{"dataset": "songs of 200 made-up bird species, synthesised, often over outdoor noise", "noise_aug": 0.01, "time_shift_ms": 100, "hop_length": 160, "input": "mfcc", "inner_norm": false, "moe_every": 2, "optimizer": "soap", "weight_decay": 0.2}
Rows from block 2 of a small sound classifier, named by matrix and row number. Rows with one number belong to one neuron. Each number is 128 + 32 x the weight over its row's rms, rounded and kept within 0 to 255. All counts start at 0. Numbers have three digits each.
After each neuron's rows are labels from the 100 clips, of 14976, where the neuron reaches its highest value: "lies over" is the class under the peak. Only what is clearly more common there than usual is listed. The data: songs of 200 made-up bird species, synthesised, often over outdoor noise.
# fc1: MLP up (model.blocks.2.mlp.fc1.weight, 512x256), inputs 0-85
# fc2: MLP down (model.blocks.2.mlp.fc2.weight, 256x512, transposed), outputs 0-85

fc1.205:152128117138169099150132149203175114114118211103147090154114089152106113147122161116151158159171137117080167111137182120123172104078143188115151117084169157155129089106126143112174168111202184139131178145109149147141175122100135134115085203115152143125161165
fc2.205:135173118092123132119103109148089136128095120098134109154145131130124160140106130140132146000139100129183118074078158107122075134188094060148102110147103127104146088079127172144122145113155144140121130116096138105167131097095120168170152102087135097132141143
lies over: downsweep; buzz

fc1.469:119139143111127151128136128118106145150113124137128175147098113147107066117101133111135131087190090120120100105154126122129115144117231030113159144142086110166106138124068135137137070157124096109075132093127133097106131108131156105056136034125110133114158133
fc2.469:131145142129145152130113128106136137078150111130132101142145092113118180127147138103145085058105186079157117140187156061170143120080152050149135129145128107146099089136118146165130157137099151158134104134147115150115127129141159140180194146153127136170129131
lies over: no call

fc1.406:169143138108128131074130131134187145113146100100098131116130146166148161155144133093097124046158186129139194178087138141119124190132123087124134126130151100175077158165181175119181140112142147075132092094146167077128117162141152131098116159134131089125142145
fc2.406:141123178121142123070128141156128151148079099115120132123143129103150051098125109178100155125085115095141131076081129127106077129086108066150170148093082130118177167094110115138125169149139074146081076129116173146157088155166118141130116190154088109110111101
lies over: downsweep

fc1.428:088119126125184109163079145108122122076174142076069095131098111141126149105205143052125124126113147108097099117139147133093101139141135148156142099052132082067126122161096097079130132134135160094177109129123138123146157155131142125124117098182211134120158236
fc2.428:143145127124126159149112161146130107070136101149159187110137106098173107129114074146145112141106087140130158155134093139119089142099115166100140142124071118115048152099178159166140107157123122121114160089135105105127104137128132125140139139085158110163139131
lies over: upsweep

fc1.36:113062117120130100134120091124149148145128113078103115156123087103111141150104119124146109103187148101116118114080166122092097165114116041124109150122080160147100143122078114136118105152158122179170116056129149128089150148177120131035138149190111136100110119
fc2.36:159113133159135115151111127141110135138123132127127088123119134128104101072141118108120130031168104168179078148091144095136099113044147038161156151118169144135082157153163095160129133135136096089156145148170116093117132150127109140180062090147130180129101067
lies over: no call

fc1.49:125152104152120130135096123112124180120081131157139128109104207155046131141136081124099073115111182126124103114119131179085115226159023144126086077120105169150081200117148142156135087188112128125139132148166127146152156122095203098139149147196139127099141159
fc2.49:119141116110128135147131118119076143146132115134081113166154125150172072067136105094148161137150136120194156163119110134120182138158126152109059129122108181150105160181128182104157109109133112156124119108182097159122146118108094126124166181138142145106140150
lies over: upsweep

fc1.251:168104168089148138155138125159146114105131114085156137123146121147180074144154130133123176046140120122178139128164162143073141133132102208141206150115133075153147118211111135130126128169156156132202156155122133163113156149167163151150153167106119150114152108
fc2.251:137076121125124101159200113168163088145157119201104157127147161140070136127138114158119082152113143111215178184108103151100142167125116255137092148116172134117132128111100143083131160134144114110138163111137144125135135101119146139209115126168130136085143151
lies over: downsweep

fc1.390:153081152111100139129155115082132127140122121129109091188115148094131114123162163146119115123154107107134130147099164126096207198125137143089082154126110110146167132141161114145138103103145162129076153094131145155158088157040093114090112138140159074173157160
fc2.390:107136126088124169141149088129146155135129122118149114146165113136152097061132139184153133134122163175170104075164172137105129096108137134125092183153100122131149130118119153122119214130134113164115164148164155151169146083078092091073132134106134097158088114
lies over: upsweep

fc1.395:126151136162126107123175126109116145176092107142164095211050105116134132110172140149094139118157135140057097129111167089166134122118116167073092095087151136073130121198130172128142154129108141114170127079101104101166130170100134108130141118108071117112134129
fc2.395:174118146158075164101182095145160114088146086149132166116148118119075198137087131093098174165075132108144109115055130197110086100140101070106193152121120094098099133068091156109140101095112145132197165118137159097147139164108088162085142160068071145163121196
lies over: upsweep

fc1.126:105125104111126164172134166149153176131187144084133156146154127167190180091103161095132142129118078168174150113158106210089119099140128133092147119126126162058131120081178130127152144163154106119219097128143092191105121138160106110072105212109112108101126135
fc2.126:056165150149070178097130109127098202101129133137102124166085085155137151147092098099089176150128178121133160082104119179112111115121128051124092117145093114142157181244138138160133143137155089153119152162090159154121151165116091136086133162137152114137149166
lies over: no call

fc1.211:197132180110073151144142140076150116100106119087153108143123150056100178157079174104125129109119119139103148092110130107164166132143172108126123163159091147086093155128113157145063142114100174125132119152134121185101135090096105165108159124172100184178118108
fc2.211:111111112083158155135131145109164137132202110165206197130106105132098054105174137137088123075117134173135159116124136084079117143150136154139079139105104099099107114160153136103161104113155125145163213114087184129136120130148147154172112160146110122100148137
lies over: upsweep

fc1.25:103146115098140158133153124126127103149098101101166173120155143197075133174181039147128151113131087156128130135138171156120125039196113144151168125123166134124114152138116166126112119112089118130085143136135111155188116098069138123115125100156141077095134157
fc2.25:132113169146178156091075109091184174139151123126152151086123141110133088117130133115078127143168132169155108184193096165100096085133161083137070102117075073127136145068137112110120030162161108093184080147127098196134087146105118150134099121123113112170115130
lies over: upsweep

fc1.145:203114179092128127118128158120151093166107137054157113101100126121086148120110099096157175076090073113105109113167188104161075137177142142141174097055107097095162134199070135097166131122123156110171123127102132155111139094146143162203147174138133118119128117
fc2.145:148118116113087075141093095122165132153120167088138132153137142114148058134138111109162089154104110130134121182154113012141153118105139208112083131186107126114153186188130116169164120122123124113161165135133087055137132151103131113173127101142128108092174161
lies over: downsweep